From a checkpoint of a small sound classifier: 6.78M parameters, layers 8.
Rows from block 4 of a small sound classifier, named by matrix and row number. Rows with one number belong to one neuron. Each number is 50 + 15 x the weight over its row's rms, rounded and kept within 0 to 99. All counts start at 0. After the name is the row's rms in percent of the matrix's.
After each neuron's rows are labels from the 100 clips, of 14976, where the neuron reaches its largest size: "top examples" is what is common among them; "peak on" is the class under the peak. Only what is clearly more common there than usual is listed. The data: short made-up English sentences, spoken by a formant synthesiser in many voices.
# gate: MLP gate (model.blocks.4.mlp.gate.weight, 416x160), inputs 0-159
# fc1: MLP up (model.blocks.4.mlp.fc1.weight, 416x160), inputs 0-159
# fc2: MLP down (model.blocks.4.mlp.fc2.weight, 160x416, transposed), outputs 0-159

gate.372 106:40 27 52 59 59 49 45 61 17 42 73 62 79 46 12 55 45 50 47 50 52 37 73 55 70 26 36 47 63 55 56 42 48 59 19 45 61 24 81 44 45 67 56 34 30 55 66 35 31 51 74 43 46 46 36 47 57 50 51 68 29 59 52 62 50 57 65 21 58 64 45 48 34 44 48 21 66 47 39 75 35 74 39 73 35 76 39 63 48 56 45 62 56 48 70 78 36 41 54 50 81 50 59 75 44 63 20 58 41 58 30 37 49 84 46 40 71 32 59 51 50 42 36 49 30 75 88 68 25 47 65 60 48 73 44 40 39 85 44 29 59 41 54 53 29 38 53 45 36 49 53 40 68 59 54 58 64 60 46 54
fc1.372 109:56 66 66 70 56 67 40 60 39 48 30 70 68 49 18 35 75 55 61 43 57 45 76 46 33 11 59 55 53 47 40 38 35 50 41 35 47 37 54 63 66 43 52 25 67 70 57 29 55 55 73 53 40 32 35 22 25 54 36 23 63 46 59 31 31 51 38 49 63 52 70 55 45 60 46 41 53 56 52 42 49 52 30 44 25 59 13 41 59 38 69 81 31 72 49 48 40 38 47 43 24 55 66 63 34 72 60 34 25 52 25 46 59 53 47 37 60 58 66 57 43 51 55 56 40 38 67 71 51 44 66 38 31 92 64 27 43 55 62 59 70 42 65 40 40 35 55 43 75 50 79 51 46 79 35 29 43 70 72 44
fc2.372 123:58 43 41 33 56 26 72 15 46 55 44 62 58 47 28 41 33 48 54 52 53 38 62 54 43 39 51 59 39 41 53 38 42 63 66 47 58 67 59 63 86 24 46 58 46 29 53 67 70 64 30 51 36 47 52 42 50 55 20 50 37 69 53 37 65 61 57 53 96 40 36 66 41 21 40 53 43 72 32 21 40 06 49 44 28 33 45 69 33 44 57 57 52 45 39 47 49 29 67 69 39 42 66 73 43 55 43 45 60 54 60 42 52 38 71 51 69 70 45 67 61 55 32 76 47 29 68 75 80 32 40 59 55 67 43 27 57 52 61 42 51 70 65 48 32 55 37 42 26 57 49 29 57 90 37 60 79 62 49 63
top examples: /tʃ/; "that"
peak on: /t/

gate.399 095:42 38 52 77 32 44 40 32 69 58 54 49 56 64 35 56 76 25 64 50 51 51 52 49 61 59 44 56 50 65 46 64 41 42 56 44 47 50 49 37 62 49 50 43 53 51 58 38 59 46 69 52 37 60 35 37 50 23 47 74 62 57 54 82 56 72 44 53 31 48 85 24 35 31 73 61 47 46 59 43 61 17 19 57 23 43 58 46 59 55 49 32 83 27 66 48 66 27 98 57 45 70 56 63 37 36 65 60 62 20 61 27 60 58 60 56 51 54 40 54 53 44 54 54 57 34 52 45 37 72 66 76 64 58 05 33 25 68 71 46 53 24 41 76 62 39 29 30 68 72 42 38 42 41 59 46 38 33 64 52
fc1.399 097:40 47 61 63 37 49 26 53 49 60 53 52 90 59 50 45 48 26 60 45 45 55 31 17 61 41 41 59 48 87 22 42 63 73 57 21 32 58 63 51 45 31 46 53 49 59 58 35 72 43 54 56 39 41 51 11 40 41 58 68 81 54 40 91 51 50 62 55 30 57 99 61 24 55 50 71 31 36 53 34 39 44 52 73 47 45 63 66 87 43 62 64 58 39 72 48 44 55 70 52 44 43 59 67 63 42 31 67 45 28 57 62 52 36 59 67 60 60 54 38 46 35 73 44 49 48 28 57 25 57 26 51 41 42 48 36 39 39 17 55 72 26 27 64 50 59 32 52 52 66 47 53 46 56 51 60 53 40 48 59
fc2.399 119:53 71 30 46 60 24 30 53 48 53 35 52 54 49 63 28 74 61 21 56 47 45 59 56 29 86 56 57 72 70 39 68 42 49 33 46 60 57 46 54 53 67 51 58 43 82 61 61 63 40 48 64 58 25 20 31 56 68 63 26 58 82 51 34 50 36 68 34 60 44 45 39 59 32 20 64 74 54 28 69 58 35 71 09 64 46 43 42 14 43 56 42 60 35 33 49 64 57 56 37 65 56 73 46 43 43 22 56 40 26 58 65 45 48 38 62 28 48 43 24 62 69 26 40 48 54 51 47 63 59 59 30 43 61 37 63 71 49 59 79 64 30 46 71 57 50 59 44 40 32 58 51 22 60 80 62 45 43 59 43
top examples: reverberation; voice: low voice; thin (high-pass)
peak on: /s/; /z/

gate.84 090:52 49 18 50 59 47 42 93 27 51 33 76 58 46 73 43 61 28 28 41 52 56 69 29 51 60 54 48 49 50 54 44 67 44 45 18 24 51 35 46 69 92 36 30 56 42 61 50 57 56 54 75 45 59 48 47 72 40 41 56 75 67 57 63 51 26 84 52 49 68 58 43 63 33 71 64 26 58 46 46 44 57 61 40 32 49 23 49 34 44 55 40 56 59 48 45 48 49 40 66 23 57 59 66 53 73 50 43 56 57 32 39 70 40 16 58 56 37 61 38 58 65 64 28 28 21 67 42 54 71 56 69 38 49 24 40 47 55 48 46 48 46 64 76 48 26 57 66 75 27 40 86 74 46 44 72 44 58 37 49
fc1.84 102:40 46 49 08 44 43 54 34 44 43 41 79 56 34 55 24 50 35 72 48 48 73 50 57 53 65 38 68 56 52 46 44 41 46 42 41 41 74 49 49 73 78 50 18 59 76 59 22 38 69 38 55 25 34 36 36 66 63 47 23 58 46 47 40 69 58 34 27 52 48 70 32 61 55 67 26 40 76 51 52 55 62 24 65 56 59 53 37 28 68 75 60 70 47 73 36 38 40 81 40 65 29 52 47 41 51 56 67 40 52 44 48 62 32 65 46 36 37 70 61 65 53 39 28 21 31 54 61 44 59 68 85 18 44 57 51 47 47 46 54 51 30 48 92 44 55 64 46 69 39 53 81 60 59 60 47 41 38 44 64
fc2.84 090:46 51 41 57 44 56 57 65 56 30 38 58 44 49 58 34 63 44 76 50 42 48 84 51 45 67 19 53 45 63 43 58 28 38 48 31 61 55 55 46 61 71 36 41 51 39 52 62 82 19 41 65 27 44 36 57 38 39 56 58 46 61 60 28 77 55 69 46 59 55 53 44 55 47 27 44 66 46 42 15 25 51 58 33 19 45 56 32 54 54 81 41 39 54 57 40 59 54 38 45 52 64 23 65 68 48 30 57 28 77 57 41 73 43 54 44 57 68 85 54 46 51 37 44 29 44 22 78 55 43 62 50 29 60 38 20 42 50 29 58 80 69 63 73 56 90 64 56 61 52 57 31 54 39 53 29 49 41 27 83
top examples: /tʃ/
peak on: /ɝ/

gate.222 099:40 60 45 50 55 55 64 70 33 49 40 54 59 45 42 71 51 58 61 39 50 25 71 40 54 31 68 68 34 76 39 61 45 53 53 61 55 33 36 32 59 51 62 59 46 36 54 75 39 49 43 76 44 45 63 42 58 55 50 47 47 40 56 31 56 62 29 69 67 65 31 58 56 37 37 38 40 14 34 60 45 42 36 98 49 66 50 45 61 89 31 38 37 55 68 46 97 55 83 53 30 47 55 34 53 69 28 41 49 64 65 54 28 31 76 35 48 51 47 54 59 29 39 50 33 73 31 70 57 38 65 72 49 62 60 64 63 50 34 59 68 77 25 62 40 56 68 38 24 59 69 56 52 31 40 74 26 52 36 42
fc1.222 101:38 31 67 55 62 64 58 51 54 29 66 65 29 44 36 30 60 63 43 76 47 49 43 53 53 61 36 15 60 29 73 38 68 59 72 52 66 71 47 60 51 46 39 07 56 69 50 60 65 68 48 21 39 47 61 50 63 57 81 58 39 53 52 45 37 38 79 60 55 55 51 25 47 56 57 58 55 53 63 17 53 47 63 20 54 40 63 40 51 37 71 71 46 63 44 69 10 45 20 65 84 65 40 61 47 56 65 49 46 37 35 51 38 42 66 51 50 45 50 62 52 38 41 47 33 31 60 43 54 52 40 30 73 50 51 28 39 65 45 06 48 16 60 38 58 46 30 59 63 49 48 27 35 64 33 39 53 28 62 70
fc2.222 116:36 37 31 56 47 56 63 50 74 67 30 50 51 26 67 41 40 55 75 59 66 26 26 71 45 49 35 32 36 74 48 54 61 60 34 50 66 47 37 34 81 23 44 39 62 62 42 33 48 63 40 36 71 32 65 37 31 34 60 35 39 72 53 71 71 52 17 62 53 43 31 75 56 59 56 35 38 59 52 41 46 74 45 78 44 77 45 43 35 60 40 44 67 13 39 83 52 63 38 40 26 52 49 42 38 47 20 51 74 62 38 44 24 37 49 37 66 65 46 58 48 40 83 60 33 38 51 40 33 46 60 67 67 58 48 78 42 47 37 31 58 45 62 53 61 67 73 53 79 61 76 48 33 47 51 31 53 46 53 47
top examples: reverberation; thin (high-pass); sentence kind: request; "please"
peak on: /i/

gate.248 091:41 47 38 56 52 75 36 47 62 50 20 26 51 30 66 22 36 36 31 55 79 80 53 53 34 45 46 70 48 71 45 59 49 60 57 47 77 73 41 74 51 75 22 25 58 48 49 20 60 58 57 60 58 66 74 51 57 54 58 70 40 47 46 47 62 48 54 78 55 58 52 54 43 48 53 54 52 61 42 41 46 62 31 66 68 74 83 53 53 39 66 43 39 18 65 33 71 26 69 44 25 62 53 49 42 26 44 51 38 49 27 63 43 75 29 55 44 61 61 77 56 43 33 45 43 22 54 59 50 61 44 25 61 29 45 52 59 66 56 71 32 37 24 55 57 38 67 58 47 78 51 15 62 32 64 40 63 50 32 33
fc1.248 094:57 16 45 56 38 40 58 42 49 57 63 52 72 41 50 77 59 37 46 39 61 39 42 68 61 63 41 53 85 41 51 44 27 48 43 72 47 20 56 65 31 64 59 39 39 51 46 55 69 57 51 45 51 50 51 62 53 28 51 43 38 64 30 30 60 41 68 80 15 48 34 70 68 26 36 32 56 13 93 61 51 44 50 53 39 60 46 54 43 54 35 60 89 59 34 49 52 46 41 56 51 50 30 77 58 57 83 57 54 68 68 49 57 49 66 14 54 58 73 37 29 55 41 59 50 26 37 54 40 21 76 44 34 51 54 66 58 06 45 29 61 69 64 49 57 55 57 53 64 46 51 63 38 61 77 51 47 58 64 60
fc2.248 079:47 22 23 51 44 65 49 44 32 53 69 20 37 32 45 96 23 26 62 28 56 78 48 61 65 71 51 45 27 75 61 52 39 43 74 50 20 45 34 48 52 68 45 24 51 48 63 38 16 54 35 47 46 67 64 34 55 57 54 56 58 58 76 49 52 70 54 73 66 36 42 55 62 42 46 49 68 59 49 59 27 46 55 48 50 58 46 52 50 62 61 77 70 35 65 33 48 53 37 45 35 44 76 48 56 60 59 18 37 44 36 43 43 64 42 45 61 96 73 54 22 43 60 47 44 67 46 43 37 53 38 62 36 82 49 62 45 61 34 45 64 45 47 41 61 62 51 32 48 26 36 74 46 47 47 40 69 19 67 67
top examples: reverberation; voice: deep voice
peak on: /s/

gate.232 112:51 53 66 60 41 37 80 46 46 43 67 36 13 45 48 50 30 44 40 68 62 35 59 47 40 71 49 32 36 49 52 80 37 70 54 44 33 57 46 48 54 52 24 28 82 44 63 51 47 59 32 49 43 33 43 59 58 35 16 81 55 78 47 61 69 51 83 36 47 56 62 58 57 59 27 75 43 51 45 15 67 57 41 52 66 29 53 41 31 58 48 90 56 47 44 69 76 40 64 61 41 30 30 46 72 49 37 34 58 40 57 39 63 46 26 38 39 65 34 53 51 25 60 49 45 50 70 46 52 49 49 37 66 58 75 41 49 85 36 31 45 50 59 08 65 45 41 60 67 69 52 79 31 51 55 62 39 51 58 45
fc1.232 110:39 49 53 36 57 40 59 63 99 57 50 23 10 52 35 47 64 52 64 54 58 35 49 46 52 44 51 42 29 46 96 53 35 64 54 45 43 37 88 60 51 48 46 35 33 51 38 40 70 42 46 60 57 47 15 41 43 70 19 41 59 36 48 59 47 52 48 55 56 59 60 61 42 48 48 40 61 51 55 21 53 18 56 67 53 55 52 53 40 71 23 41 41 53 57 67 84 41 52 69 83 74 08 60 53 55 58 56 57 31 71 50 51 60 34 56 41 67 99 36 58 41 56 52 45 50 44 48 35 60 58 52 56 67 45 58 52 49 50 45 49 45 47 55 39 67 22 48 45 57 63 51 67 43 53 38 33 29 61 53
fc2.232 173:49 48 47 54 35 39 58 52 60 60 41 39 27 69 44 57 37 44 58 53 70 39 33 49 60 51 52 53 68 35 99 67 35 65 28 64 42 40 51 56 41 50 48 57 52 40 72 54 26 31 53 35 73 37 29 72 61 46 64 31 63 32 50 58 63 52 58 63 47 53 59 37 51 41 44 50 26 57 49 32 57 32 35 86 57 49 42 60 34 53 19 33 10 43 47 52 48 45 49 36 47 47 47 60 52 54 62 57 48 41 34 45 58 61 42 28 08 53 99 38 51 13 46 57 65 62 65 56 47 66 45 40 58 41 64 85 36 55 45 85 53 53 64 55 42 39 58 57 49 66 62 60 50 45 76 36 25 55 52 49
top examples: reverberation
peak on: /ɛ/